Weights of a small contrastive audio-text model.
Training: normuon at rate 0.018, 7200 steps, batches of 256.
Data: 39062 training examples, 47.2 epochs.
Rows from block 10 of the audio encoder, named by matrix and row number. Each number is 128 + 24 x the weight over its row's rms, rounded and kept within 0 to 255. All counts start at 0. Numbers have three digits each.
# c10: first pointwise conv (encoder.blocks.10.c1.0.weight, 128x128x1), inputs 0-127
c10.53:132119139144134101146103091093156098189116116129125162132161177097127133146119139099105132116144156120139099127168147132142139136112129132159128151146125127115150108138150151164100069117133095183166126124133166097077142150109090149161144104122107071108153149150089126118116134137141121144114160181094119097111108173140102122093134133149134121165127162135091127142121144128131169119123
c10.54:106111136117096129133122158133126150122129107206134131107100175135082169102136149152098134124131101134107106123125109124124137120104096123111128156072149126124159098135121106103133167143124137133134122114088120099117170104139107108137159106098102124169144099131193108151116120147136146111141113121136103178051160140147155133119116176160109136142155141121112149121132112146158145144087
c10.55:147103108124117100123089110140160107099129180144178136136112144096141130123110164153137155103139092121111109148132159102122110143114129116115131163136121138153121081152169108105133164185104116161109142112099150134078113126178137124160165126105159140158162108128117125158123095152093150114129106145145092106118151171153104102163151115156139098126114163116179131120138159168125127145121
c10.56:118113117128143135129154124134168126153107101087128113175100119168156126145120131167173176117140131150136147109107110118123140102125093101103176151156102114101118102125156112133138118149138165094149133107113168120133087125125087110141146103158093133179147064122132128136151117137114107100169133132103137105105127158151122186094097172131178096107105128123113132109119151128148129114162
c10.57:111119118098130119106143119127097150121102128083159133103110137128126146126144159126120151115093121076164070135092153126082109150142129143133117140165150147114134125126130152124102109159115170152113184104121121103172132135148145135127116138200096123099133101113115113093122109211127113087143102075124128139140132139118127121144117156119113129139110138135141120152153143101117114114201
c10.58:137146121147110104123119122122122119176109102114128133113117105159116158106113132111106173120096158144095171109106115119130095128188140104092157162135150137133118096175123114125116134163137127113187134145143120098105112111147112150072141122097134153101151118129081108089160090199101102165142136128080103102134142111130153163138111150146119164139102145100117154144146112119133120110117
c10.59:138156149157125111143130097126157108152098134114125075164095149137129159155177104125144119110156120175138159114139174174098134149148090128184140101153085102116107070138124138136119146133133133114143133135136124109091116137151127110082103090127127094121091175136165100135130117172126166139113138154151131119109107133124114149191158131106155128113098109151123129132100117154130142099114
c10.60:130175101137097119085130109138166125124136123118093139135112148123108147155137119178122160119136115113113167102149128125151097115098091149110098118109106132086139091159120117143160125139109128104141156127096158108138131153173137107084097156125144141127166119135105151099113116145132160122092114139104079213127160166118127132146146134090063164162149137138152130159113118134132119138134
c10.61:145132134146104116106149115095109166094179105162146099128120117088116131110137117118127118109106137127121125110109074139104132151161126129106108131156128199132113132105083104124127109167143092125158155157066164146092125169123130077129127128172168127132171123148116188122135155111119140119129123132086119113107139101104155114107150127119121123168103105122150089116111152151154119105102
c10.62:123108155137134098115126109127144162113126146118086134144148149148127126160098108085098142105098148152109140123124136110166109113134137145108131141153149125105123089138119114164077125149124118103094126136155174148138078169130162136151118124170140180122122098114166101109130174148102120167105125087165154103150207133092121125106071129119139118141124138126103151136103155113154151140115
c10.63:109103155140107135134139088113112117154150104120139135091183138087147116127148157163105142111144109098130117115113130148100101185136122161099110156107110083135163145129135135141158138122119158128097117154158182149095148156131152150130151086125077136124130140112113098122121133187107121142132110124134142151130209105102096141119100092101112121127105141151119106098126130145128113169168
c10.64:148161102130138126131105156132094109116135141136160128116132113127155121121127102137112129091109182191072136125107108106094122101112070081138166131122111167090130127106119104150157116088102162126122123148132095190117121122107089104172103143145121165132095164144160150163125160123122152128123149144164137083131132171128123129126136151124097130133128124109114138123162125122124121133192
c10.65:191103135118150118106129185141143124108112099126129132102068102151132167142150116167129155152145077089145124138113156113145159124127160139132156113149153130096117114157125087118168186145159115127121116114147129132164134143163140123145159102092121088120175105144109118114172111183129133146155090126122113136157155132134115119120139156100119075129150117100159146134115135104132126133100
c10.66:142115129141169136121143135103140124151164142161120125127114138137092155094113058156090129141134111137135123115134123138121114157140224110087134144104185135108111130157094142105135103108125117163129119119117122164109202166129153140140110094144123100170110140174102094125134126122092118110133117139142136104096171141129127117109120131120119155118115132138113138123127142119125166069100
c10.67:122130110137161138136171220125086126129134146106167129140139103148116121123160133132134125173109094137100126145108104119113105170113146149124150138146107118106150149127226126146180127100127129140138136106169120136121126112124123155117143093087152101133132133171162100135100139139117156119133131108120146069148158118140103164157117130137168139101168122132118142154112132146118126108113
c10.68:101136123156166142153109130128112129132116102131113147152132134129080136131114119131171132119120142122114117132142105106107100114122052158168152167173144126105138131150168144119117131137127099139149096125147137109137175099146155125111095092129113142140152119095164101157130118181123100158183132142102111149110107147113098104162135123149098126114208099110142072108140133132113091127120
c10.69:068111082118107129140104114120113142131115132109137159132145159113155139088145074145119118121122150114137155160109111132136161130166168151127146133129110129103121113162166124165138098130113098141168133111119138126129087122139120119145135142176129153113144104104106104100147168144070130124097102104091131150161184153137167113095084144096143082164123144106095141090151138131137111132156
c10.70:140152152111155125151122087121169115154130157137126129090119146083103119081100120133116098131141100100111147162139139093121112121133129106127147154140091147128129089138125071157193116105146137116179120125157121115121139189169156129112122100107162124106109120095126139166152129160117145109184097156115131151153129183174158099106114119133118128157108100148116141110113119118139148141134
c10.71:130157092121144145153109132148155078122129129092128126140131127189127150109141169139125119113145127122143145145120194138142217088108178137126114128110113145142116142116099094163115129124075100115107116098144096102108114119125136115124145121114140142111139130127144122121133112151095140114156105156099114127112148106157117136131070130105147109144145126108081186130193094133140105133111
c10.72:126172125135187114189140123111134156140157149185110124136145100165133133111123091162105109150111105138122106109103147114095119123119111142109096132130183158113095132127114138133105152155128101167134130111118131109146149136130106107116137105127125121172119143171151142141081128187129133107184123141142131147095115137134137136074086071104125118120146098119104142107108103097160098131110
c10.73:162127136146154119121127107102133124116141137092106137111122140109163102135120118187101146153112083130115132157093153144112131113135132135098100121151107145116110132138145160137111145108136092147074132129113157134177153096082091141131087097129105147108101140151135123138162149173113157132150133098113100108151179172109167147130163154166107112082160134116147134106093104117140080162139
c10.74:172148126123137125138148141151119104091118143131108145108146088110158156099148137145141094126102154108120125164135154130102221085153073135140149089146141088141096097163108103157127173135134129092117111115128071130124106115153115158111154159115140104138115175124165124149127118158122123112149146159113133110135122125140126129135130108122097171142150146115069116124100111129146150104110
c10.75:177125133109144113162142127120107161106143087130141100149153112188148129133129146133115148133143107130148142140153171085139120165133103107154149104144126098142139102133121127081141172109138086131101136133114108176111085087149163129101141107114108102134108105160125132095160138183147124137160140124122161124129187142146124110088116107123148187111118096148123137111134150121144117071144
c10.76:089116107185114122127134110113099147120099112073146154159145121170063110111090112153134151109129127106162106106130127120150114092082136126120130098094114156134158128134071109127114109144132172126150111089120137111099121117143096135163095156117143149127087163125153104133132131111134128109176123126145150088078119147122123114107108116125138121099145157091115106121069113156146102121128
c10.77:126106129154102116148127151133169132127141104143115124137109146100136116150152088146137107117101139098154107130142125107137145116125169073130114119162114114113134083112124139123123146207118107106175092122142101124089174129125136143141135100171142150165170133103144071120070141097068140114133086096105111123103129117126151114123117117121132086109143155094118173142127142127098151116122
c10.78:094088136115139134097145151101112138173132139153130137121110115104122141120142065101123104119150132115142114096160123118150152154128113140128137130131168132094110129095142129127136112148164118137118121114156174128118137103128169103110128137136153130146151121129146068130114088121139122129140129081139141090061146153129116159167145134120099121134240146143147123110114120171135163157117
c10.79:142127104112126142100130110095119122109128125118180128147119115153128105114115160099099119139155114139101168102181134111128136158120098141132117092099149110100107139181128098151141136159108091124119139135146060099112169123145127129102155108150138105118172119131150137110109162151092157160141156142107093182159150137149162131081138108099148135117180097137170125077125132128116139151134
c10.80:139119122093165119145117113137123156131134159102125134101136148175136140148099128139122157104152158142161095149105122126144122124099107111116082122132128147137112100139153132129135076126134103208103162129138148148207111116116134088103120119104103139109109135121140107179125099145159088150140121123094143122140152168159170085107087116102106091150140113141168139096123138150128157129121
c10.81:105103102116133166090102107105126107150121125101127102087133153104139114130116136133095095121175120137106137100110117162132139166144092133177155159115120148107110101142118123109150121139090149126103128127156149126121146135120178110156118058102164123114180140161148092129131109158125147125129108095168124175087111152119120113186096102114116129090161140122127125134109116092170152129145
c10.82:127124125107123155117131131118145103167112134110176115155164118126145090146111115126158088172120115130087147168141117096133149112112144137120130114130133074106100098101139105127119156121140120134164178187108055151115106138103102150111131121138135137139099123155137129159123094132118177130094100105101092198129145128124116121169156151110131111124128133185147113094123148129134101132146
c10.83:139110099114109123168139121169152134172135153121091121172149110146150121073148139150102143123154100157120143144147168180177132137111160096154139106151143097114138109123149135151116098129127136126152136125105153176116124147156147109117138116124120084136145087104143108152116097135135153131116122106080151107177120120090138108145129165152169116124110131091088169099129156098122084119099
c10.84:131142123141120127120156134109166114146128133132121090103109154117152169143104127154111117126139133119096194134152109099117159143144143105116116137151105101129100096164146108137109104088174117090135165101151147120125122123140189124142085108137087139169120133148135126107102130171099132083101167085120098167077155174103148127158145119119123159131158140150111110136101152143166146120129
c10.85:154133114171097099133116115152129147141127122161141133087161133089161134095141157175128107133117106146146146150122174085113146109146122151123140116123108107106147145147110135114123146114116114166123124135137108134105102099196157127104137153135138146126065186104156145129203147144097107122157125141112117095102172110145119128169127117127180107113144099125108081112119115119131144099144
c10.86:124145114116127122149167130162152085147088178127151116090137141178122135133131171171118092132096156118086138101100149119117112104156167115100102154130095138092091105114115124168134111128106127096167062149103122137112120075124159113153145174120086154135136144110088173091149129111136140137128152132094115151163135134167124154111126119141142131122126127129154112140145121134093111141135
c10.87:132123098131102133132149115127129145124115136112131114119132131102175130127129131089131151087131113147118141087143153095127126158105160134107187138139129158122111077081107146162125105117095087141177111145153130124126105089128104152122099130137154210110102150173134110131088152185103162132142136140155165095138128123152150142079105131130163137153120168083103131126142143128129122124125
c10.88:127187181124116149123122167179116113144121120099127111189120106099157121121100095123141136118125092156171128093106094116110159134081130151114095116119155121100159135118176116110112122134166086131152111110066174111142134083150135126121157145153134138104146135120110113111141146115079172116112111140140145118139126136130146119129129110176107154151092102116128134124121091118155104150128
c10.89:112149136143134108100172102155132128127113122152078130142096106143131081139175120146120180104143153118145112096141159086132147082129132121121116145182130130097112092146103110125129190177162143148133107125119116140151119097160163112118153173147108122135172136084123159096155123174101132143154115118106099103156104104108150137115123098119105131152124125117171148123135099132125108096122
c10.90:165112125142142116145108125155155129142104164119165105101110142103148130118160086199125109123105096154137137071133165119111134131132088105137137088154153081156128111136133127108101149130133113147154182131112109125119164122170143154166138148119123161094198136116135120133103108155121148138144130123097159102147138126099125111126118121162086134146135088138134106102141167158084119152117
c10.91:122127107158140113113148120105165150196125137105133106143100148136148131124099126111132140125097052137140155180140127106064157122110126136112130155145112190110186120137136102154104121118129118141123142133104171145178127125099153116129111135144146145107118127114105121153128112206108153122144128132144106161092133147105142128139079109107111158169117098133146109123107130124129102111111
c10.92:102096152150094105089090123130142117191125137144142103127167148098155096123109167212147143151094160135116160114112121102089151111106108124120136071132125127133098121128144113106093158136136155137132132109140096093126126153120138136116131086086090140132141139156128117182154159149129136152101090133126124158157112132096133141155140125134152111155123110138159113094094111092133143144134
c10.93:096171095166097121113096139152153135169120187163161127147167115164132110147106126144134112151084109125120163135114101122116137142104104131111142136156131132151159123141107114129127139117134138134124126108125144131140102120128115120146116148078108125106138090123166113156120117111125136060144119076127110120120167104112164138178115162106161135177109126177125126138068138126159184118135
c10.94:115101167154093129073115110137090190138110135117108141131103159082100123133133114141139114093125141111107112137140127128132104121140078150149172139091137149089118146111101130088103094132167138170156140114123153145152097116123146146159115164177141098149113134135082098124151103129129135103182106131139135124139105134125111148175132152142120106167189127143088130127103114110154135125149
c10.95:107098146101105093124116131147083144141111124141135144101123127172199116145159143135121110102149191147167172092115160108138110128140165133097095126182124131131116136092098113152124065127173124115108137130129108128128142123141111114103118111135101148134119108088064094100152125163134110140137094088127116110140124119156118177109130125146164147100132146114142152151154136120130139112105
c10.96:117150136084143084120094071143147107120137134111120153143134138116080085103107130123181124134160112136106130148143162141144110110116136139087137130127101112109082124103110162127125116133178121132141130087124136095113099127112140095160157125144163168089124160175104128140116143112123101098183152113110127138132121111172112206112134131128157119111121175113116160142124140126129122114089
c10.97:147141150120122075076116088158090122128146113100139106153143087130093141098141150084121113104136197104093101129191108140111133108123121116124117113154154149181124130145104118136142098123130155098120146132143140091146131120102169128139143125162197122124146137106104171155133112133075108126137110100114118136120132144167142137114121118137130122126110140198127121097095117136118115111120
c10.98:118101134166115108118095097124138097122139106132145160100159098123120068094151105149099144128137083159107158130132129130134133089164146119139113087128141122119108124160104091091150122168089137126130081139152109130142136177124108122143120132120133127149200138115144099108115142137090184154146131081131110149109150088150169129132127060101114124130142172124139121118138143138133126115150
c10.99:120092130115170116128101118099090116171153156135136125127112145179115155118138115173116171153098101139096134103095132112120117169179123121124139155150124119129140116122141102095096151100141113097183064124101125088142134128119135148111118132128100084149115146156118144115090152184117103120104140111080206112145141151118157131142121135118120163111156138125144110109121139118153116128122
c10.100:091131184118139109111178080122123153143157135136180130136133134129118146135105152101135135139161105119126104134121155131116132095119131125115136107134146095106078152172152085151097176197131148180168121098150108151140120126121151124112119107107136117170123145094125112136144144171132107126176152082139143146137123109127150134113111098103129194131107123171117108124139104130113120154119
c10.101:111148163128104155146118125154110167135119095106122123155081127117123108166181093103080085099147137153120085145162091098153146080126120136126131088184136140127124133109112099101101095134152131115111144103149124109128148138150153146141081133164144142114116087149111138177120141158155140101157093129136146120137094127116122136110109132076141143164155157164124099096130141157136125138132
c10.102:151109116179105148143152129083115154163141122133150152107105167160125145097161139163101158137086137103159121161165122127154125169124146116133088116154151129095122122143120124085079145139137091137123142120164114132125163126108088153160115111088117098118120140104121069101105117178136094102103127126103129154110102125111136106121122143145140125155112115125081152191126125129085147129127